Weights of a small image denoising autoencoder.
Model: encoder norm layernorm_no_bias, encoder width 320, decoder norm batchnorm, decoder activation silu.
Training: soap at rate 0.0024, 4500 steps.
Rows from block 3 of the encoder of a small image denoising autoencoder, named by matrix and row number. Rows with one number belong to one neuron. Each number is 500 + 25 x the weight over its row's rms, rounded and kept within 0 to 999. All counts start at 0. Numbers have three digits each.
After each neuron's rows are labels from the 100 images, of 14848, where the neuron reaches its highest value: "colour at peak" is the nearest of a few named colours to the mean colour under the peak; "strongest on" is what is common among them. Only what is clearly more common there than usual is listed. The data: dead-leaves pictures: piles of overlapping shapes. In brackets: how many of the 100.
# fc1: MLP up (encoder.blocks.3.mlp.fc1.weight, 1920x320), inputs 160-319
# fc2: MLP down (encoder.blocks.3.mlp.fc2.weight, 320x1920, transposed), outputs 160-319

fc1.296:462487509493542477518472530473521465521459481486480536502524479493510521497492509452542545490519493521507493522491461508477518513502504473497521480469492476462516536538522483517465534499486497508528506483529499508481515457517513537485487485471530480531506512522518562489537491512477472485502498555484487529468506482484542540504511501493511477509531522483476483514440547482487545503502518499487549509531494500469489540501469506500519525477474475501535465489476493494451497507521479
fc2.296:517486471480447481541520501502527520491500540484497478510475503499519491550514495520479487491515541481502512511527516481486495514459540505482477503543481505486511499480472468489516528501492482481495543530509478482534497486489501472541504528499527464484502485513510474512476507513498535493557534465515510488520501535521567504524504462473506484476454497480550460490473459543523511433546502526511486493502460496503488517506467505483462522487529543478517506469535465483516507545492537
colour at peak: blue (29)
strongest on: cool (46)

fc1.141:494500483502503484515524493513495520493563485535475523501521460505497513508466530494496475479508452476494482453469562503549494474547541402475521542547513475495519509536515445474491480529498515498522528482489474480536519474509478498511512499497448473482500462514489503493518493515513509500477500498505550474500492510502483509488482510475457498509509485511470520479501454477507496520446550524477488525538508532445480469486504462479513524469455499526520525469540496520484545500513513
fc2.141:504495486468517498512533543522485500505521546486510482485498502471550492474488500518445482503476495534489504496442500484484508537485508477498477500509514516555474516521503514526505442470492535469517525513497538487501478517521519505525484525522502473475513534518529496496532506534496484498464490487507489487510544457505444495502491499467526501495485518504490550497504537540491512461545450519484542481488532491536507512521500484522520445496529462474451491466503458525514502514545525
colour at peak: blue (37)
strongest on: cool (62)

fc1.596:483508477494497498483520524560490490513484492521462509519488516532484510506500482469489507496503485499493489454517525438527487528488487516503535497512495541495504492458504493510454475482483541584431513479484521494517510504522511496511534485520506478492484469492461432547495531520510524497467509467503502494528534492480480534515520526487486469497485475484528472467451458502501469543512434532515511502489500489543493489512544467535413526483482492509530507466507512520501535471494478
fc2.596:479462526472504485477537498491501492498473482490517486503485480514541506490483509484509518487477499513493482509441525536550475526507510505517515504469528499497479518551536506499506561461485518513514541485511499448497486500529516501502480525525428497509483522488513487468520496518503518480524492456469480479487507517496444490515472463538521517535501510541495474487540530461469511421534547478509463485496531497487516514466489474507500555546478531516488538543514514503495491526483534
colour at peak: blue (50)
strongest on: cool (80)

fc1.678:498542511523497525495528453509464480500514504530499511468552472493475488514494515504576476468513460498482520513500572470535479520510498532493493463495535515489482538507519496485501486506517540497523546496489501490504517534498505493502467507530471513530469467529478511502499504479465475476506524488475497518514486480523506521503495521448482509461489499515511473517505482471495519461458556504489520545505498481530504483461497517539530475486488513477524479510533477509474465515487507
fc2.678:512506481502518491461519510501486528495489473492472510543490476516514525541452523487511507529506523521521545483516560495462512503502522554480502487491497522469503484520523483511500466477520524491477503487505517514532479494461471508513510511505536475557514487423495544512474477507451511472520521538507495487523509534496545463521486471523478479517514485489525491506506509514523531481502505485477489483487489502472479483497504532449489482463498496517485497514503487492515491507473477
colour at peak: grey (70)
strongest on: grey (99)

fc1.344:507515479521522499499515449500472514483497511512424515448543532515502521466521521530456465480501452499483534497476516527508486512518522510540520473511502589503484490517530533505496500454477521488495517482521489541500488533520473531510476489478483528477518459446532482533491521543505461474501528550531481537510519490510514484487486478532501492501484489494512511543455476495487484505478495490529493474504501490502531483461546514523419477464487506540514504484508489551503485487523486
fc2.344:535496508445519471480506477464493451452482476513488518477524520517553484477499509466517529495474476538510505503473496488528504475481500486499499509563485477490531503478524529504501513513483514530536499519468468487521466502496523480523546503506492545523525493473539543471515525497470483456523506451490501495516494555506524510551499473501485513528518519515471517458554544451484506490534515460507516496527531498488482493509494519519549487517481485457502506479475497492504501505476526
colour at peak: grey (52)
strongest on: vivid (100)

fc1.1:475511485546524492461447516471405478512481467512501478516480493482454536502494497489499472513499493501490488505540508521525508536512544488443466497510486479523517527515520479519487492468509497506517517525535485476488493506498486500443522499490481473528469522446498496527490499488511514504519481537483497482506478472418488476510486508495491474550526479485498523477513531496521481455491519488523540510536485512493517503531486498520471512486543528529491497537510509495465565503468545
fc2.1:484493511501426504495543506457511512524511486479560520503488500502476529473525516506478508512504507487502459491505474461531499454456479478518476513490487502470454487480516524515504485542467471479509511529481483474522548492526523504505496519486496503508467503518486511520493503466508507485542510540499519492536498505519578449491513495501501530488484521462463493474493457525469490549514502514507538529495535514519499523502494504518557494493484466510489493442526509568532488512522494
colour at peak: blue (31)
strongest on: cool (56)

fc1.701:477461508502485510518521464456450483510510508508492511488462501527491479478437495527496487494462522503492527472503500529490494503507510484481515506503509447488448533490502501495510496471530505467522505492556517480497472534512535485532527508496478499506523542524507491492503483481471515487500510492483494533518440485518514466448509493503517474518495473534446495478521519519571475479500522505470509483520513479483507456475500522485511482464505502522484479525520505527472474497505494
fc2.701:486489503495498485442442469516511490492506500499441499513518524496481426459485521469506519526512458514494520495527511515539495504533504507504485479489517477484479487478537510510500521490502508490504483532460484497510501456553457518490504482515454494498496493492493490496476490544518523528462522567509511467533493525491493521512558500532530493509500519481468502499518507515513521518494522556495520500482512492445565553570487519465481504502488530469466498484466522514453500487515469
colour at peak: grey (63)
strongest on: vivid (100)